A small audio frame classifier, trained from scratch: 43.9 epochs.
Rows from block 7 of a small audio frame classifier, named by matrix and row number. Rows with one number belong to one channel. Each number is 500 + 40 x the weight over its row's rms, rounded and kept within 0 to 999. All counts start at 0. Numbers have three digits each.
After each channel's rows are labels from the 100 clips, of 14848, where the channel reaches its highest value: "top examples" is what is common among them; "lies over" is the class under the peak. Only what is clearly more common there than usual is listed. The data: tunes sung on syllables by a formant synthesiser.
# convs1: first pointwise conv (model.blocks.7.convs.1.weight, 160x160x1), inputs 0-159
# convs3: second pointwise conv (model.blocks.7.convs.3.weight, 160x160x1, transposed), outputs 0-159

convs1.70:507612509520481474490515550534572430461501456462524476460525440524538504542508522480429494564527530451511455461546587510482467505515536530536492465539472482503462455503543458495454448539470482442489494583518561495515498479464530550596480505519527524430524535548501444556524547544464521514568470517498511466529565466541520478577521498406524519534514481490510459513525507457475367467561467500452439562451451425465534472487565507462538548549497527480468533465510498515458510505502442
convs3.70:512465423440552558549481513487489472360524481447486441555491521518512442462529519503506547483503615477504510458459481511510516489487493489478498509582589493405479492550564478469517507537466483537493505513533529521514487562458558456484483494588529520409500449492548489441512485442428478443504429500508528521521547538437470523442501559465458440487463533547497495551491527486474409447495469511538522527483449487421529478430482542442505502529488515516531496470484519501513548456543457
top examples: vowel: /u/
lies over: /u/

convs1.33:495452448463507499522482509578497427460504553446484511496532496512561542520591468536507546483452488587522465466535519374472500580498466525512556529449533516508514557480440493523497494552584562499476506532538490446434498504457528422513522522540440486505530559525543455573467478481518458510550534513483510480476462515452474496542439515479449501428527459503522496505420442456479488498524397484462528482497493539480491528555498530497397516511455480468519523556605481493434475503527474
convs3.33:585522428552530545517502521436532445455492551484502459466487530482468489525416521476448499489447473460483522487532403512525514508496518489564565512446510512480500476442481538567496509542494503518445499570434535577505476482517466598504523511563486569496510515433499509504478554529461440449448516505480470503506436537576567510520451554530533572477430476573454477522449465545524517568519508624492518485429514500440528502501553497465490535468422497539517486511495516459475529512560484
top examples: vowel: /i/; consonant: /b/; consonant: /l/
lies over: /i/

convs1.101:493465505592467494478500455525454519499516444538513527518458535471497517530489503448472496547489514582474543496557569429506502520499516473442443465492534585472514476484429511533517525592483425458478500598480506485518470488539463493449493459490519503527435460479573510543486558532519525530576537421482462475484500410537535482431501470464586516469498491521454514586510503523574465550513531464497556505479485515469556415499488577438427556461504500490495478504508544495535434437493439
convs3.101:479494477600502486497504491483517494536522506516471510459485461546563465585437472509532535524521514429497500499562515477505496541514531486529419556533618502480521510508444493539424498460581485499541504501438525529511374477450478569433486483490468501575500483503460548594536442510568487513472501542485508481431512515554553478491525548445486568467510540520518489506483521555567520452504508474565492481518498452529420495477590517533466538439490546540444510535514574503523488454472465
top examples: vowel: /u/; consonant: /t/
lies over: /u/

convs1.71:516529549506474440508515496466478536451480415501443490706517465505453566401505507488505483487437484482479507487494494481504482531574455512459510529471500499547491472526552460518501507517524492574466476559497483507501487467446515515449613509522477505572509529491510467539455543471515471418508498501523405511493443449550590504465558485514514438475506492341489490519498473447511485519472441481521491511522519436495461525527475501449510479526488494513543518505515524473466497516490508
convs3.71:464505475515421491544502472512526489544471453531505502634514552453506464398518504555479472513532432533474516444536464530521515490523506520434478546420534561445515485491469453503498554484485507527523522518543516514493514460548510544470572575552496489560532463472495452426573565499490522493522492513498549485566425564451431525481453513521527490493504513468519461469558523538515441481536490520475539477514497405525478486545532512531509563505492470443507534476506517493555332484506486
top examples: vowel: /e/; consonant: /n/
lies over: silence

convs1.123:526525453524582497536491473519506499519522487522483489488487457509531460486495542490497516473494506499463454516569498474487474484466530474507491579488495480544466495550559441507520497541550462456522588519494497447470450549407476475576475512492479545496518426563409538485548509469540456565490425430464476559523506540406544587467409485471508544553449474467493473505472479444551461473521474498461472523529511502512543453423471484529511521496477513572538495582452477510449535502627430
convs3.123:563529513542539541524515458496491509538548493441489525474529457529479477484514527551428407417529434531545505478426492500609500570547501543444482488503501483515470583479516505452445503470518469521475580473495514442529501441494610495513579441472482536522532488577561482531542430506463500463534382531483530561504552533499520469484463491501525505490449532517503507512559485500528551492471495473501482509454440505482426461424484509492559492474466490453467481417478539447525525447463520
top examples: vowel: /e/; clipping
lies over: silence

convs1.37:569536565519544479536504489474463511491448549512525454630415441536466548454456496455478530463515461486465504472449496470535485534473532536477592514458439449539462516535597513522535521469493502564467476545487494498557466474498439533477490510485518523538490518531448427492453568471480516561523508488515422465518448528490486506517537502500501403537541524313532518512535516522500475550416519509502508488492503467489475498493501492497556466489564543468543534448464512504448486495485492
convs3.37:421508568537483521500486495475557509533534441493483571600501516499526470446489526503402455509531453529483511483542477458497507527474548541434479535466508553405543468607536511481491581480486467570493475478498452533506508507525498538487528538435483542449485519437510462456609584480457497500448496506485567535544468494521460532472470494476486522481531486515442433494458491471452432512468487549515573444504493431468480446548525471553551546471485488452517521491516560535524397492502509
top examples: vowel: /e/
lies over: silence

convs1.89:433521453512480496494543477489510495543589511467521526428469559452509496541526575476512514577539521536504465538595511525434500433522522505529502483508535574466519507576511524511459511490512523496488522423567561518485456525508481496545434472437503500489536424461450518578585433502476493498500510481524533485500484408485482498507454499454528548517481420533535567529480490414521479538464510523531460529514507564462576402538423479511505506491436495552598531547503522509529461460511531
convs3.89:411503461540451480510516514529533497431451532502573511502468518471575535493481537484517462583469478490461482542443536529618502609512482480485510512410491489543515539522583494488455518532604490593573525528547510515492511484469463543485574519524513527489492453496538533500552548542494499499464495513530445502505533456484447478484465502540475431446420494469508446445548479488499515499582487464462497439504526482549423415537587520517466506503449530490526489475492443456514494461485524
top examples: child-like voice; vowel: /o/; vowel: /e/; clipping
lies over: silence

convs1.156:458531633509544540462475475506477574535529416498489536535541450521484482438475506426487492509528465514464476508460510480524463556546494507521527520507422418538477524450551525503476480480530529483501559515534488470511491420458490569478479490503508569475419537537515573412490529420486463527448569508507504596492477482524552510443551489462557471518561531463431450528494486532523486493512473536489556469510547471520465579496489494567530462477518504557517490431551461488439499436446524
convs3.156:516539523558433520522494532525550535522505445522522519532487551423450495447519523548529538488498479481486492528497494516521503535490466544403491578545545531542511564528482514545521575491529531587543511474480570490489555486477461534546468597533502487418474434541502401540527569532481518515520477532500485474509426532488489499479438470516539508489488528497559424465473502499539537571495511463497583433521522440494355468491541432520475512508491568482484490438531474500459451472502467
top examples: vowel: /i/
lies over: /i/

convs1.126:514439558479506427562569459512533427509484488521544546494594501489549503507542472489509496493491547492457534513620457443504519568477416445514569495512512501463446559466504538494563510565481487583529516485538485514500433413504561539510476490551508559540542513463536472466492465510433484550500469462489517472473540486443512467523506516441474551484497424506483373500495541496492487466511581561503567441452502512493489579474455501498479506573456516529489549499541456517516513501470481
convs3.126:554464474438484530481539471565441487527513521479499459575505519516490463441497528514431546513486487568565444503480430495524488516509410506576485471526461481447512538495495543498498453553508565496493565492492419516444441541437501450481485533437488492564532530477519471543510499503533484539534523372465455474447498528523492507550470492392410492531534544614537538506528539542444498502506502570493553497521449488498469501495538543518482559522576475505456508481494559499454491495440541
top examples: consonant: /t/; clipping
lies over: silence

convs1.98:517545501450463443526532410525522554413461473460504477489530452466426512520516559545536521518466519450491521527499468537515456462458501496452524528469487498498429476522507417538473476481506446482496577471440504509561415532533505523517539508513515524468533510447504491472481470534550459450496447460525537668476464450431513480439508530513554514595524490518532443536519483511469500462434494541484500475479560518487566456490471509525447427528478498444469514486430473496512543552435566
convs3.98:448512476413574500444522493517497520517458522508458526474486432535443475472461506526425463514567502385553529541424482530494537507504488498446488570565464501503497507500460474426457487468573553437526503554508585569517494476512549449487527514542492545498517518537512518558503476428519493472472517566494432531480499498524544550533522539590604467516487450464556489511461500469463394536541505469431500452518485547468501532495520431502529485511508499464512501472425486460512442482455541
top examples: vowel: /i/; vowel: /e/
lies over: silence

convs1.88:504428592494431463466549517461466504548503483427448522564445438531454501463498521438435520440513488422496509506524529504509505488480474554483572471474478474564453473521527517467564490544485516600508519491488491507451448482364504417539463510488529528475476530507468441520530510552490407482498494481493468465496548492509504497503485485501501493420578542455481514500547503552558431526492530501451452505461477448467464563460503477495492481440518519477540459487454543480410503506433418
convs3.88:440480493492496539526521533492573539505455484404539594579481519424489437470501480472469489529505401446488544481473463447452451464453480531531423458549536474433493519522422520460531524448552543534535515481533512544511493491511521489518520517527459538526478478422454483539559523592459523464481520536529503587455561490498469492516512439540427481507557531516523500522493497516538534506547476457465471479573537451516514527565479478524463517538506489522457462513563600555409519512470506
top examples: vowel: /e/
lies over: silence

convs1.11:508521487494496472512513531362513463480528504537526510460504544491526516562510535538494445503507522568487520542500473498477562509487510529495397514490442520462541515488501491423495518507479508497608528423535484455521552499432480634596496491458515549504530438492596526483475487459533473506500524480559464494487464545490508479586538516441499452525472457485517451477505480481437493492499515527462507435440512487491498503550453485463529525560466599474608452472533444511521444524542503
convs3.11:561543487509508456452507417432498446570472523491524507470527471474540480520428532547495509496467550516496531431493483464507447526522504496465595480412558544522533465459445586498493495544497555495491486416507552592497481511533449557464471505430505530512484528469585468480509526559583529436511498480414569547507498486520464480564467429481495570482515501530453530547494549461518478488488577496501512550494472512563505547473444512543523492474504463486454482484537481557545452584547499
top examples: consonant: /t/
lies over: /o/

convs1.108:472538457486425498568546554473539575507490530515487514510531499502490520452469579533513582507535497495518493521446452528535512562526508466463501486474365544536542505448507494506537404499510527506546478435553507509425465493463497512495518436445528625532475467545510562475532469460484527540490545549558494450552478509459424563510501447484545555570535510541517469530524458479489486490487528503467438531517443470443522476468430499478467507505533521435502543456513481463502531476392467
convs3.108:544447486502475504534514563467481529461582470535539505531426542483564497515500479541469451458537537529502476562577496461586530532554544584489568473493441508480537497482541523563524553552473434433533485506528520507522495478500502433478520478468565512529557456546560491503541485547493550513539507421523435527524476489487488456522456481448513508506451502424512523498566520546499550494475531583500548521565514473457490492496464488467468482534573508559518444542521353489525474476571489
top examples: child-like voice; consonant: /d/; vowel: /u/
lies over: /u/

convs1.113:491451491486540497486515490507526570487525504406544370530533527534498548456532519520473526508503498506436347527517521531549474517491501443566489533491436490539426477503501449504460504454541433593474491548530559508525502482453545521493562525502456581425486530531547565525516555470556516480558504426534506518480519506551475487516581476470521482491436535503528417526503506528476486515473480525460521499555535478497486577468500525537493490566527488495486434395476498520480497530497533
convs3.113:487479502499605456518518497481461462488463495576473462559570448468477588545517512578521476458517544485506615486447446470438515485507500443512527501525423471494494551474510462514490499502533464396499530473496549454510490511453488504520402513577464549462542517603493570494511476465468549559514507455522476502527495505511515496481563479454497482491477469509563548481473517482457476512517530490502513480484531579507515508436494490426536431474606504443475508576481528500578521561490526
top examples: vowel: /i/
lies over: /i/

convs1.151:480514467513452473543458491495515493553546520488513561454533502414496491541514533464603505545543495463517490672509493535495474441516510482504498468551481562409551449544460538503469516467532521393479452517501553494479483501475479538466530506524512529498486487538469513432522392533486477513499558483484510564483520448449500474504465459423538590509493504552503612544506518487474501441496503525489496550485474498472473434512500486487488532546439540503543519546465546492472578436521529
convs3.151:524520487468506549416541487498534477467568503500491471470614512480448524544552506483541491475506491465538515381465504465466523430549508543569466469580501379584408475516548495496483481479452543375489513484494496532526505519494503511516437495537487479416485494542478519505444456471505475550498483522489458490483502474498527477485564501506448546487529514488537523456492499564496491468442510504517444559552542499523542535413462520506486470487536490539487454535517502557563487610546523
top examples: vowel: /e/; vowel: /o/
lies over: silence

convs1.16:492495524522519517428451491441532489463526541460508498458492400577400494560491519534458465488471569484486495445535523532494501516539474529474528480487453514500483520531473516480502510493449404557508495461512479500504488507486542462536495457454507490562430485529455477531522537608477514481491514474500493526451579405503578541539536426477528529532501461543510454587465517547566493431546536504391492480406451541518462498483503451490536498464534440523535426481526465489523484578537492
convs3.16:440584532518497443524516527520562550472455443517470538447506474504481433425532496527540487476520492439464482480466519507454498501448463497483444510405503468540470472494540498492493524435465523511463596497460546578479568496470526544470513500525529457515471517531494467520553534457555441541600498448507412524576512498539502492576470438530485527534424545485574473515550574493506523483529542435448459468452474518487477526423527538449559487492522520531529524544490452462479590522505496
top examples: vowel: /u/
lies over: silence